Rows from block 9 of a small segmentation model, named by matrix and row number. Each number is 500 + 25 x the weight over its row's rms, rounded and kept within 0 to 999. All counts start at 0. Numbers have three digits each. After the name is the row's rms in percent of the matrix's.
After each channel's rows are labels from the 100 images, of 14848, where the channel reaches its highest value: "responds to" is what is common among them; "lies over" is the class under the peak. Only what is clearly more common there than usual is listed. The data: rendered roads seen from a driver's seat, with toy cars, trees and houses.
# conv: 3x3 conv (model.decb.0.1.conv.weight, 64x64x3x3, each kernel summed), inputs 0-63

conv.59 096:477529491481508493470486476497455489487489512474469484488501487540508501464501458517520494496540501464523486477473493470496483433478503516546498428493468486537495534465473528485512522506499495
responds to: bends right
lies over: car; truck

conv.46 081:516478533503482502539491486529510490565476506467480497475464509479494467484473515483504472521467434507485503498528485547531500475500464470492538526511474475461484470524507526498514505484463487
responds to: bends left
lies over: road

conv.62 103:494499507533517478532511496496516494539450437472511474533519504501466493529485573458482472501435524502497512518513463518492478482518489510497506533475500493482502528496488501545473509511510481
responds to: truck; vehicles: two; bends right
lies over: road; truck

conv.56 102:490510470489456500525468508524489481500480477511498519491530483497504509508496502465507535415491514500484450510514489479472454523536544489512498443494466515525472486504485521503506535471476530
responds to: vehicles: two
lies over: truck; car

conv.21 091:466477494508458484527473535498500470514506494474534479519515506488488477489501480491475496454494478488475532502510502517513514494488459494430553501445476510509486491572497466523517509469493475
responds to: truck; bends left
lies over: truck

conv.29 118:452519444511451508492522494479495475507505495485461462481526465509510485508485498490478509507481476455497481475470465462532525522486481480509490447494494480491473475471463476451529501505521468
responds to: bends right
lies over: road

conv.63 090:478525493509501528498546496491514456515492498453483472445469527489513493490489503479457476498521502479492467436515488505489526468480469455509478489513517535487452509534489447470492490495502495
responds to: bends right
lies over: verge

conv.27 089:498508509540502502500471493508453494486513490512501502400498489513507500501475518463492477525476466491487456502519504472470524407514510501506508500481506494471522497506507466490464512513490490
responds to: lamp
lies over: lamp

conv.13 101:473490501540510510473494487484499492496387455497422485507513491530488535490486529485496511501477507510500443469490495501497491499523501484532485533491520488505496508475497477499481498488491519
responds to: lamp
lies over: lamp; truck

conv.54 090:501510450447461507520534510457495499477494508446483461489480465439496509504509527476478513496476492511488501467486472505528506503503448472491516495516531492515468536498494515485522464518454480
responds to: car; bends right
lies over: road

conv.47 091:510518519449507482486493457450456505496474503471505522501495481528476538477548465481494512457534473527462467515496516497483467466506475497495467509446466517515498537511489509510516469492493480
responds to: car
lies over: car

conv.45 088:454524491490506452462466463508489495507488489488467481504474499505489527477507501507527464502498518499467475469506491543479507485479465459534505534503496454521516522471502438480530549486478475
responds to: truck; bends left
lies over: truck

conv.22 084:505497518490516538495534482498499504506527494506474498475454466457525501452495488467514516495514514513480492492487493555471493498450472497507495497522500525492456513447465418492526490490527509
responds to: bends right; vehicles: two
lies over: truck; car

conv.3 111:463527494497518522492498518475502435464498492477496509466509522514506527501500436499499497499513493526487500458482501475483494537484528481507460496509548482451529456480453517522452522519502501
responds to: truck
lies over: truck

conv.34 105:469519487512492474466504503493466443518435485511488521544546485502505482505488510480494539507469510499525481530484478504463449506505519501490475512510478494437479561504469491494515484519488513
responds to: truck; bends right
lies over: truck

conv.51 105:481492497493504510482492496498480493507502506499502487495477483538489510498468493436517489518525478518519496449469525495527505479502481492492452486516506381471473514498511504499517528478460492
responds to: bends left
lies over: verge

conv.58 113:472487474474493521499470511506483483487505519507491507464492466496512490441496488480488490490477523422519499477504526460519454451468524499508500481495423517491486517489470469475517501488505523
responds to: barrel
lies over: barrel

conv.24 097:497486467491450493537505508473494497509448485495504507454494513526501506515524461450491537507476519458511493513467493479500465511510483490431490507523507514474525513516496535493442503458506471
responds to: truck; vehicles: two
lies over: truck

conv.28 096:454472406482470498481497449463493497510486481468456516499508502489497534520444508478470532500508486503488504491483480453522530496495510477497511523461469497497479475480483527490510511501511496
responds to: bends left
lies over: road

conv.39 117:506486471496414526475513477489507494507510480488488502408507502506499426495518494493418517493512500516478529495531514486501487495486507497506501493500500494514499506505504513482488488456506512
responds to: car; vehicles: two
lies over: car

conv.49 120:453439492494475507484496467473475507511500491500458490508503515506498480487526511516392523466530485510503485481501487461499526523480483483518442503502461495502491488483498494475479500520508498
responds to: car
lies over: car

conv.10 105:528501520520471519476487511484460497517472477516482513419482489489518456496528536484447471534479502484485497504496526481495530430461497516523488502498504469478516512538503496498492514500526532
responds to: lamp
lies over: verge

conv.55 091:452520459503471500499532479525471474479479478476500503507488460510474545472529482510496525496485430473454507468501499489509531505501510508493477530456497531497475512493452521523530523465500482
responds to: truck
lies over: truck

conv.7 091:493527517508499509468467514514457516452524499470466492490502425451479453508507537500496468523507471508524501512471479549526458477485519488488490502489531539518490489495501517509502482504510455
responds to: bends right
lies over: truck

conv.50 099:521473486482456506491470457520453509501431505472457455506468492499454500481483524496486459459504493476516492522506491491518482503499521484529492545459479485489488501524497527491517545473493484
responds to: bends left
lies over: truck

conv.15 103:490495483502477416519469479474512488487470478512496508466529482507462453523489508507421506483517472481493504513500503513547515481469510531511502474463477488489477517492480448482505489499498495
responds to: car
lies over: car

conv.61 088:487500467446520473456499507430498507497465530491487512471517509524493498471507500462463518486512498470498505463506507499483492509464557505494477487468477476513514488544511494520448469508544508
responds to: truck
lies over: road

conv.23 102:476529491509495527459499496475498490492488504487441433476514430506500480474509515480457523482498485474507496449517503521519467505473444468523482499508509508487485521524490491456509509486477476
responds to: truck; bends left
lies over: truck

conv.2 100:520517532479484499496466523479428509528429498521522485518492527507508490432503509484498498501480501466505489503489462514496476500484491526509513502516455470520514499436512494455500499463508507
responds to: dog
lies over: dog

conv.57 088:516498530523511510496532500485457484507461501468505460529548484483491491461503460516483462497462494476430492529491488495504517543483504526510487475496453537532494521473516473469537511486498500
responds to: bends right; truck; double yellow line
lies over: road; truck

conv.41 091:470469498515486518476467517499491472528517513505508483518465458489529497490539526480522491520509494530493523469471489514513475481529471504515464492516514437497452498472462481468442461526468503
responds to: bends right
lies over: truck; car

conv.8 115:506489466459473511501471512486549498490548492502516488405493507504476483480475409496456488488473494482526486511487505510511536495496497484502523477486522474492495499516506500501506516478507475
responds to: bends right
lies over: pine; tree

conv.32 089:470503475535517498526497474512472511543444490482451480498500439483499467441484487473489497470512492515474493490509531547498483521484472495472509495480481514529486506522499467456451480487506505
responds to: car; bends right; vehicles: two
lies over: car

conv.1 116:443493497497499469485513463471480495494493504453499491462505460545423509489507519500523523463509487487471493456483471489533503494503477492496467499438469503468510519500497504477523536501496506
responds to: truck; vehicles: two
lies over: truck